From a checkpoint of a small CTC audio transcriber.
Training: 3300 steps, batches of 64.
Rows from block 3 of a small CTC audio transcriber, named by matrix and row number. Each number is 200 + 30 x the weight over its row's rms, rounded and kept within 0 to 999. All counts start at 0. After the name is the row's rms in percent of the matrix's.
After each channel's rows are labels from the 100 clips, of 14976, where the channel reaches its highest value: "loudest band" is the band of the loudest frequency at the time of the peak; "top examples" is what is common among them. Only what is clearly more common there than usual is listed. The data: short made-up English sentences, spoken by a formant synthesiser in many voices.
# conv: width-3 conv (model.blocks.3.conv.weight, 192x192x3, standardized in use, each kernel summed), inputs 96-191

conv.40,085,163,208,208,226,201,185,223,189,162,161,186,243,197,188,189,218,226,219,179,197,171,175,179,212,161,177,175,212,221,209,237,185,209,147,182,158,203,169,215,201,242,170,159,162,210,204,157,163,210,293,153,236,237,178,200,272,213,266,175,259,217,238,187,119,184,258,228,209,153,226,218,167,163,210,181,170,154,247,179,154,186,148,250,212,198,180,191,162,203,167,227,140,180,182,218,188
loudest band: 500 to 1000 Hz
top examples: muffled (low-pass)

conv.154,110,221,200,175,228,237,190,160,173,216,237,207,245,185,206,199,273,219,188,195,201,196,221,235,248,182,234,149,228,200,222,241,243,249,254,239,202,200,222,202,178,231,257,203,253,227,199,238,251,245,233,160,216,193,221,149,190,228,181,205,174,211,199,198,139,250,192,227,199,228,209,162,206,195,175,207,167,184,214,178,178,212,181,153,163,232,202,158,196,216,178,194,190,212,205,237,186
loudest band: 2000 to 4000 Hz
top examples: /k/; "is"

conv.0,092,228,227,268,264,215,146,194,199,244,198,182,202,184,177,222,147,201,223,198,224,158,192,184,247,209,217,199,142,189,215,205,182,147,206,257,252,196,237,171,174,206,184,162,177,207,177,242,212,179,186,186,221,215,249,180,215,224,200,194,266,218,242,196,210,200,201,211,211,212,248,147,131,211,197,232,251,187,233,184,237,230,158,190,147,224,191,148,202,225,196,150,208,175,214,223,233
loudest band: 4000 to 8000 Hz
top examples: number of words: 4; /ɔ/; "who"

conv.164,104,238,206,206,222,256,134,194,165,226,185,205,228,208,203,187,219,221,170,252,204,193,186,209,216,179,253,206,217,270,159,213,184,227,154,252,169,172,288,195,193,195,211,177,211,153,207,208,211,234,209,238,182,211,191,207,211,208,205,230,266,212,203,193,209,194,211,170,141,200,225,222,190,219,226,163,264,197,199,183,151,282,189,168,220,219,178,238,181,227,205,219,183,231,161,129,182
loudest band: 500 to 1000 Hz
top examples: "who"; "not"

conv.156,110,197,190,202,193,217,167,145,202,205,198,183,165,229,170,189,213,187,186,212,215,187,234,207,249,212,165,221,196,229,233,224,178,169,239,180,167,162,222,185,171,215,281,186,149,243,185,169,205,224,204,202,148,173,205,222,221,177,164,164,198,197,203,228,258,159,223,183,137,182,208,225,193,205,171,234,241,199,210,213,237,215,159,209,215,199,201,216,179,140,185,187,189,191,164,204,207
loudest band: 1000 to 2000 Hz
top examples: /ɝ/; number of words: 4; muffled (low-pass)

conv.41,100,199,143,213,232,204,163,209,224,208,121,186,148,219,175,203,173,194,191,259,219,177,135,172,117,163,238,191,179,232,211,201,173,230,144,210,232,208,205,224,186,207,231,254,214,206,197,237,198,213,200,166,195,153,244,163,208,191,210,238,293,214,147,187,202,187,204,195,185,235,178,163,212,159,182,186,172,231,194,182,209,235,230,192,189,171,218,168,181,178,230,169,203,207,199,219,184
loudest band: 4000 to 8000 Hz
top examples: number of words: 4; sentence kind: question; "who"

conv.136,106,150,212,148,201,229,195,159,186,241,186,236,192,208,194,137,158,217,208,193,142,225,187,214,154,215,185,237,219,190,140,179,227,224,191,223,218,197,191,242,151,199,173,247,182,153,186,239,125,209,208,222,254,221,191,235,252,165,209,228,234,217,199,245,253,217,197,185,197,228,187,204,197,174,168,189,254,187,254,152,233,186,251,225,238,239,239,184,225,186,193,153,203,226,269,206,216
loudest band: 2000 to 4000 Hz
top examples: /ʃ/; sentence kind: request; "me"; "show"

conv.85,104,247,216,202,209,195,187,205,149,169,178,205,212,220,155,176,195,226,149,241,180,172,166,206,200,182,223,159,165,210,184,218,198,203,163,232,252,184,189,168,199,176,171,213,220,172,235,211,211,226,215,185,262,165,150,206,211,269,229,190,181,255,230,151,156,180,202,194,197,216,256,208,215,192,253,209,194,252,208,197,206,207,257,226,215,123,187,206,168,215,252,158,217,212,227,268,236
loudest band: 500 to 1000 Hz
top examples: number of words: 4; muffled (low-pass); sentence kind: request

conv.123,090,227,178,173,210,180,206,212,155,179,198,210,206,221,176,178,223,173,178,196,185,205,211,231,193,228,156,201,249,166,210,180,216,175,192,252,201,230,181,163,215,147,218,209,188,215,160,240,199,226,222,231,220,219,228,208,112,195,198,190,160,151,195,219,227,238,240,166,196,174,259,201,163,214,211,236,163,242,158,217,228,189,206,188,177,247,182,240,199,208,235,152,197,203,206,263,205
loudest band: 2000 to 4000 Hz
top examples: /ʃ/; reverberation; "her"

conv.73,112,224,208,208,220,220,223,228,209,157,214,220,231,200,250,186,163,165,168,252,225,247,210,195,237,223,241,213,237,216,218,189,181,214,195,218,201,160,178,171,227,198,195,208,174,237,157,225,242,174,165,153,243,259,156,144,205,216,162,208,185,170,191,178,185,165,188,182,147,204,164,182,234,194,182,172,179,236,211,220,184,233,187,251,181,221,222,144,208,202,130,191,196,238,194,211,247
loudest band: 500 to 1000 Hz
top examples: /aɪ/; /m/; "my"; muffled (low-pass)

conv.106,109,244,201,219,178,181,208,222,178,178,248,166,186,186,132,170,207,129,233,194,188,201,225,264,218,219,202,221,204,217,173,172,236,250,169,177,251,205,190,198,262,225,183,175,197,228,187,168,128,243,195,229,191,192,246,168,173,203,225,203,190,198,170,157,217,158,192,234,235,184,207,202,170,240,245,149,165,207,229,201,210,185,163,215,172,199,299,173,190,184,159,245,192,209,195,231,154
loudest band: 4000 to 8000 Hz
top examples: number of words: 4; "was"

conv.29,100,236,114,187,236,201,222,167,192,177,223,236,119,220,200,191,232,201,186,246,121,207,238,169,278,224,152,191,187,152,225,226,233,196,228,179,193,233,193,150,158,238,219,173,167,218,224,240,281,239,204,203,206,177,187,275,210,159,216,184,187,222,185,206,176,190,131,171,187,204,194,224,175,166,223,217,152,210,217,169,199,139,149,226,200,162,213,235,182,161,194,163,193,179,258,186,166
loudest band: 2000 to 4000 Hz; 500 to 1000 Hz
top examples: /ʃ/; sentence kind: request; "me"; "show"

conv.101,106,228,225,201,216,208,154,156,219,176,172,184,170,133,204,234,202,177,204,183,181,207,163,195,283,202,228,229,209,161,224,167,212,241,190,267,238,193,217,178,210,190,217,142,217,183,225,198,203,183,189,231,212,158,213,165,197,205,213,139,205,170,193,197,194,202,160,226,207,191,155,199,225,196,252,187,245,185,139,267,175,174,219,181,222,182,162,247,144,185,230,212,197,178,232,188,188
loudest band: 2000 to 4000 Hz
top examples: /ʃ/; sentence kind: request; "me"; "show"

conv.115,096,220,149,170,198,208,194,160,206,156,219,174,191,217,128,189,164,244,265,190,202,212,188,203,170,188,179,213,157,170,205,196,198,156,136,233,228,231,242,204,186,202,152,239,233,171,212,208,187,224,191,207,193,222,175,250,213,213,226,196,198,205,213,198,186,204,151,176,222,179,217,145,115,231,219,229,192,197,216,266,160,225,207,215,219,233,183,238,192,209,173,212,211,181,190,184,217
loudest band: 1000 to 2000 Hz
top examples: /ɝ/; number of words: 4; /tʃ/; "picture"

conv.7,094,264,188,221,212,216,200,176,197,194,227,218,264,181,222,217,229,200,194,213,202,199,166,121,259,204,128,146,171,167,199,170,124,192,202,200,206,198,237,189,242,225,197,161,192,173,145,158,178,227,162,198,210,220,254,186,210,223,249,158,144,215,235,194,174,193,224,249,202,226,225,171,200,198,179,217,295,217,229,211,199,210,231,197,144,258,213,191,237,227,205,163,173,195,216,167,230
loudest band: 500 to 1000 Hz
top examples: /aɪ/; muffled (low-pass); sentence kind: request

conv.4,101,167,202,185,229,164,191,137,166,219,175,249,195,234,221,186,252,181,230,213,183,195,158,231,251,171,170,214,198,201,233,165,214,193,230,242,241,237,219,179,212,228,229,154,233,146,195,236,259,228,229,182,160,206,213,138,148,207,176,148,131,201,200,193,153,227,188,186,200,157,171,177,182,212,233,192,157,161,186,153,265,259,198,224,176,165,253,264,222,217,206,231,204,156,168,223,163
loudest band: 2000 to 4000 Hz
top examples: /ʃ/; /u/; "who"

conv.120,108,196,225,242,226,177,193,180,157,217,142,245,202,186,224,176,234,256,206,228,205,224,171,203,186,192,237,260,197,211,233,243,268,197,195,223,205,258,247,212,240,248,189,225,225,144,196,242,152,232,218,251,190,147,214,202,211,211,222,203,203,243,211,183,205,222,136,208,204,169,192,208,205,206,173,224,175,158,221,218,195,177,220,213,235,219,212,248,250,220,181,256,204,195,216,228,249
loudest band: 2000 to 4000 Hz
top examples: number of words: 4; "where"; "was"

conv.66,094,188,247,208,204,136,241,207,178,238,201,231,216,213,204,194,221,167,203,221,176,200,209,243,282,187,189,133,239,234,186,192,166,213,235,223,215,180,144,258,220,156,195,190,208,232,199,146,199,229,253,236,217,205,209,200,213,216,209,186,199,254,261,228,154,208,254,192,190,192,194,171,206,261,186,195,187,251,188,160,200,220,235,205,241,235,244,185,197,185,262,246,215,200,175,267,221
loudest band: 250 to 500 Hz
top examples: /ð/; /ə/; "the"; "where"

conv.23,098,172,206,144,156,224,198,193,169,188,252,209,198,263,196,205,218,227,234,211,230,178,254,215,195,204,230,224,164,192,221,214,130,139,185,173,224,165,171,153,249,248,195,230,214,220,233,247,209,237,130,198,198,174,257,210,187,140,144,173,212,200,218,227,187,185,203,211,162,210,203,205,151,225,263,181,136,194,193,189,234,181,174,219,255,179,226,198,183,204,214,243,193,217,245,273,197
loudest band: 250 to 500 Hz
top examples: "my"; sentence kind: request

conv.133,085,279,179,175,155,218,195,199,197,171,179,194,194,141,136,256,239,214,179,179,190,248,184,181,217,239,212,190,207,201,202,273,233,189,154,253,202,151,162,255,172,191,207,240,218,195,224,199,233,160,167,182,232,194,177,183,236,217,262,201,199,225,184,180,194,222,210,168,199,226,195,222,217,197,218,186,162,209,142,159,190,210,172,236,231,226,211,223,195,215,186,221,190,165,182,218,220
loudest band: 500 to 1000 Hz
top examples: number of words: 4; "where"